{
  "n_mels": 64,
  "hop_length": 160,
  "norm": "groupnorm",
  "hidden_act": "silu",
  "widths": [64, 128, 256],
  "blocks_per_level": 1,
  "nesterov": false,
  "max_grad_norm": 3.0
}
Rows from block 3 of a small spectrogram enhancement model, named by matrix and row number. Each number is 500 + 50 x the weight over its row's rms, rounded and kept within 0 to 999. All counts start at 0. Numbers have three digits each.
Before each channel's rows are labels from the 100 clips, of 14976, where the channel reaches its highest value: "responds to" is what is common among them. Only what is clearly more common there than usual is listed. The data: telephone keypad tones over noise or synthetic speech. In brackets: how many of the 100.
# conv: 3x3 conv (model.mid.1.conv.weight, 256x256x3x3, each kernel summed), inputs 0-85

responds to: speech (78)
conv.121:405470508512475577528471554528479540517553455483561555475540545395494545558506529470502525489448471518407565447486575552520478524556573478493565472507496487433494516422519497465526505519479478481632525463526514572556604505455540518432546485528494482468497463

responds to: thin (high-pass) (30); number of keys: 2 (29); number of keys: 1 (29)
conv.226:519452475517460416501493610527483517592499508442463489509415541519414645484501552477485499503521540560513413455534481453581501554513413485487457541434472538518443459536574562455523571504471561434531549449515488468314567477521503453480488521466495535524504482

responds to: clipping (34)
conv.137:497516553452512535504536533658493426594531503549510412429560483443509478431483506516562470448460530484511492502516502491603524512497527490451445528508443461452504524474537475464493377498420422450503462510464530518543496430554535548454474364547564527484511542

responds to: number of keys: 2 (32)
conv.5:536443476467433470494454445471445477466471476446578454571503523498508506414441465552481445490494463467508385492459537496460472468446496477503461553525426526479491579531549464528455421496449510466411357489465499481450507491615485514491528566439474471483444500

responds to: reverberation (51); pink noise (37)
conv.124:401460558544450544497501484486480489558392526449573595519447544504475453381438462488473465430411535593413494491600526530472419497493439531506491574545482526520497570560417494431569546510493573474436531401531510463493483489473480496443456496424520514471474541

responds to: rumble (51)
conv.44:481456560508521495486535546559524556514524523629509427510391531386434459352385573439419450482438449449434451509486524476477379464470519419469346623565528598550568562543600544567595468535567508523469550444495509504504454591599474510486541497498575546542429477

responds to: number of keys: 1 (38); number of keys: 2 (31)
conv.56:504382518398494478405453498375485485367419509458557478475508471486558552619580537440485490506540501484635494512540565551528555508498512489511502458482559458523510517403437443558513409487540418506491490489488490489473500467386548512557453556410557518529542527

responds to: speech (71); pink noise (39)
conv.246:415525499558518509484513559581451546518529532492502521501401470525627472435483488457476453463553501410440422490505429473554499523514503531485393519497599532464597519511569518587503571450613536504419561503457511463568497483475410498474469542364484526607490506

responds to: thin (high-pass) (63); rumble (50)
conv.79:485492509571558484500526426486490518496601501571436444599442376493463436526533454463455432399492487543607605539495489519464445496525472440505446549511508527526570479495462510427448479458476402588532454479532504502552371466511586505590529543539502521478611466

responds to: quiet level (58)
conv.242:388453497486551561438548445544406498594530510587524501382494514566474538444533511555540469401579449535501464513463596538391551475482394437431439524478503546532535532552448557470539593519472577500551496470581518600504459569539501500520577518468394520502534579

responds to: pink noise (75); number of keys: 2 (32)
conv.248:615541538535575514569565494610570436581529544382426400466468548445600453376418471462453515528495498567486522526574502534604609543448500481528428508571465472458481592466520519470577440554528451474483413493549492491472503436484517516431492394490512530582506623

responds to: number of keys: 1 (56); number of keys: 2 (31)
conv.207:525544482480437469472455661594527542578610460426577606373520487471478545537547549462471500531494527500593536470479499467491430455549491465504481521497541501505495485537484581505560542512441536478465544422460476471430503473491469464557465440527555486495537532

responds to: number of keys: 2 (48); number of keys: 1 (28)
conv.220:478512468531442482544472433531462493570483437542485473436576565493537484421515599451551477598554494480457469523512550488588480478468457508513534502514485517494413454528525521468451490518488499580531426545481526493512485545566555469544456496509446373466424503

responds to: number of keys: 2 (31)
conv.106:537520477566380499433460476539490436530478523426550539509544526540557580579519585562573573596499515482498529552500542465474450545485507516505506549455418448536491498545414491554522480418483418486551488515492488497476515437460548519457464481446513478550567575

responds to: thin (high-pass) (91); white noise (91)
conv.166:509500534496538460489472508447437497539548527465508489480493390450442453570463458454459543520399510479609424484454422485553562449460502487554529487530517461534584480426507515472528479487461456468489358491494513545501528552392532564564506515522473583570537489

responds to: quiet level (62); pink noise (57)
conv.49:529515510425519462400555431481532409444550542633455520544469543523496523510472477493504497527505525517368451484484502483416434477503465523530482518521450474480488567497511394502461516470491476500413370520505511464394450485483530474472507379544499555513428496

responds to: number of keys: 2 (31)
conv.145:461488541469509480645488525517461507485564467508613500636534492454504543560588567508494548624519493525498495506515387537453540492450505516455496522499456503481485493559458448460465546533534478537626632450513491492375418538490496533426511537543427483453455528

responds to: speech (90); pink noise (46)
conv.10:536470531566565580592510396532472398533480515532568392424589545437604506603537522602669546583595505531447503499571464545508555490462558423464587403480530471554433566491493451473465590446439523442560410464489487547442451485499497525469554491513454509526543548

responds to: clipping (78); white noise (53)
conv.122:581500493553464529428548418499533526525442548514444460397370431423397452466474444431523488497461448415410498456476394489622691428537447505485434452496453521552481497488547528480497448527517509511392489624492505453521524447455489443514544455524468553454478517

responds to: number of keys: 1 (36); number of keys: 2 (31); clipping (26)
conv.21:587479508521481511602483543608482490536536588413459440498441460438503446553436411408486515502435562453499479511520495485497497480500553495469460483457480512521468491509529544604463448563520478507537551465493516506514450478449474523530470481332372471630433541

responds to: speech (74)
conv.198:496497542504483509446516470488573452440562482519514391558556532449476499524521520503500510596523469473549539495478542558471403533528491443566509532439538496558497466529458438454575513477553469503563471486530533475405522507481505605494507488531498553521573457

responds to: number of keys: 2 (42); number of keys: 1 (39)
conv.61:523517490548554514460511480542449429528628473423534529570512509396485474477481478468480505529394490483584470514516427562516530541503575568453478537490408520506513468494556553509457494525530472461396527503486484474530448487509471481447520439472528497472478460

responds to: reverberation (63); number of keys: 1 (38); number of keys: 2 (26)
conv.237:511603466562447491530518594496462432600481522561485414573516484513430578546511435532547544600505554473496448491537469502473528502467474519462592445469371494461414582484516465395589417507333461550539449580488461565489464540449552444504493417495436515466598483

responds to: reverberation (61); rumble (43)
conv.215:477494501496499518564528500462484435458394515386575601488526453592557479528459411444518508563470522458652431491499441519461435493485451435491484504483445546540510517509525409513500442507543572574391507392473425531501494507485446508449509490543509485460521510

responds to: muffled (low-pass) (64); rumble (60)
conv.64:454542498504491527423472535508548556477545507477393503532450524438550451476467590488445471478403488456480497555540552547535503512535527456467449503529559523482464544515539510533525497519476478487506553444484506469475512505472545500456519495471449458458417530

responds to: speech (97)
conv.167:466471498430431468613519413417545399389477494339529506568598510525527534391521478556525507531456494500356405472497469510458467567452487473442549555542631519521551549548536535535477518524571547470456453436523484531492413427548538543485500634441468575507501487

responds to: number of keys: 1 (38); number of keys: 2 (31)
conv.229:457534541455456448494539458536550492501592478513518465529509458496560525494516534464504475427488526494498474389515400525525491508490472546556582435532557507447606450521545492500515535526492618435520514532498453487624596461416515449497482399480373512480406467

responds to: white noise (51); rumble (39)
conv.32:487473478460492459459435483460510543492483514475446336519478505381490476342429489499472384487558447495516437476440486487395364555485495441458563550592521576565595594568609544552546521588560558501506392419518502539470468482455471462538501485476490486483456505

responds to: number of keys: 7 (30)
conv.230:503472479464487567522508503503501445512447429496472477643439518478476435592527509491482513482434574506586385414514493487445479479503443562429504473513510582478501502522535552532513488581563523540526511638461409391568532550514414425513580421578424549512501487

responds to: white noise (93)
conv.92:506499503446508528603534560517541457515472509444628513535492522505522525418389506478475602582477457438393385460462493463492592473471457541416532477509591459494522578532508499374429526566489545518564466573512475452516442533571508487535483422515411513528513491

responds to: number of keys: 2 (28)
conv.165:600480496561519482400511480544526488420498498417371516528451490504586507533581542399535537480492512551469562519512559456480460413537516418558438486565615517579587554489402531555489534528515456538590504445453517474490488515467497545499488445534407615506480545

responds to: muffled (low-pass) (29)
conv.127:380476501407544495489530546486436381432456489442454552534456575502543538422476529509567450492538539530381504522475542492535563502505472508453573500501416497514449487481548528500513380484495546521459553480490486491343485423461471505511541390463521404495517462

responds to: speech (73); pink noise (70)
conv.192:442462461442422463434510387407442549450399532467502462474495525498454473490482471518514459512509489501547487475475459539436377508513541505478513567454505493479539483477444440500413564439507441497568438371503462529466522554472451548480468439449543434466397423

responds to: pink noise (85)
conv.155:585469520556533528490490507469474587513536571551581509551454463529453540475448439483447448529519486542487554482543442491436384497504500432457507451418474395448375431497372409426437581448424461450546495401505488499527555490473505498513459474539491512519500557

responds to: reverberation (72); number of keys: 2 (34)
conv.8:475463472498528520490501540510534425564465515445443488563472449492518461434430491395386475519478484455418429467479521521439491570553514473525545517492513590514572573568554507515587516482502478474415537456455494436508475570517465452472535543408477505476506472

responds to: number of keys: 3 (29)
conv.169:491463502481493515446470543500458486452452491545564481511472536436526444454469452610506481334450449473449477415466438511528538479529578436565466518516479533538423492515497521488466604537469523512464478512532500520523508464556538581553455489532463531499505583

responds to: number of keys: 1 (47); number of keys: 2 (28)
conv.55:545445507513494518429604444574591514605468482467522447449455410480466573519544429520528425564549524442550569542582546500633454545512563529469580496514535461514439457505558516483506435481472567534429505464468521498519513533555431559475561589523596459469596495

responds to: white noise (57)
conv.118:360520550528400510527516498505478413535517547615533419586478490376534468363462424503490462475436492507394486487526426464435364478477482488482497556558389469511524608552561476486591476505505442483413524488503521550504535492482527517473516585558537529463455515

responds to: mains hum (71); speech (61)
conv.232:515528518559378514475625567533469565481477538541470497391445551542583616402443508519511517520573579496577426479473515495576558484492473510452503519534486499527498503459580504484458406525471491411452494587521478513406494348529449527546535426491481384492468431

responds to: rumble (38)
conv.255:527514494511560537525448538497505450541450490612461456640436510456517515418477455470497475560461486517447498499497395472551475491477472460435447551543509570623513513519477558561455506557584498460413464437403530500482442564407493491459451369635508425513415456

responds to: mains hum (66); number of keys: 2 (52); number of keys: 1 (38)
conv.216:511465547487514487588529552490519605389583484618463468432470475520545492485477478494456520589494484604462467467482466509526462513470465514520503556470496466485546554501521441463361571490550546516496470534451536480485473462565453485524486503473435523477437476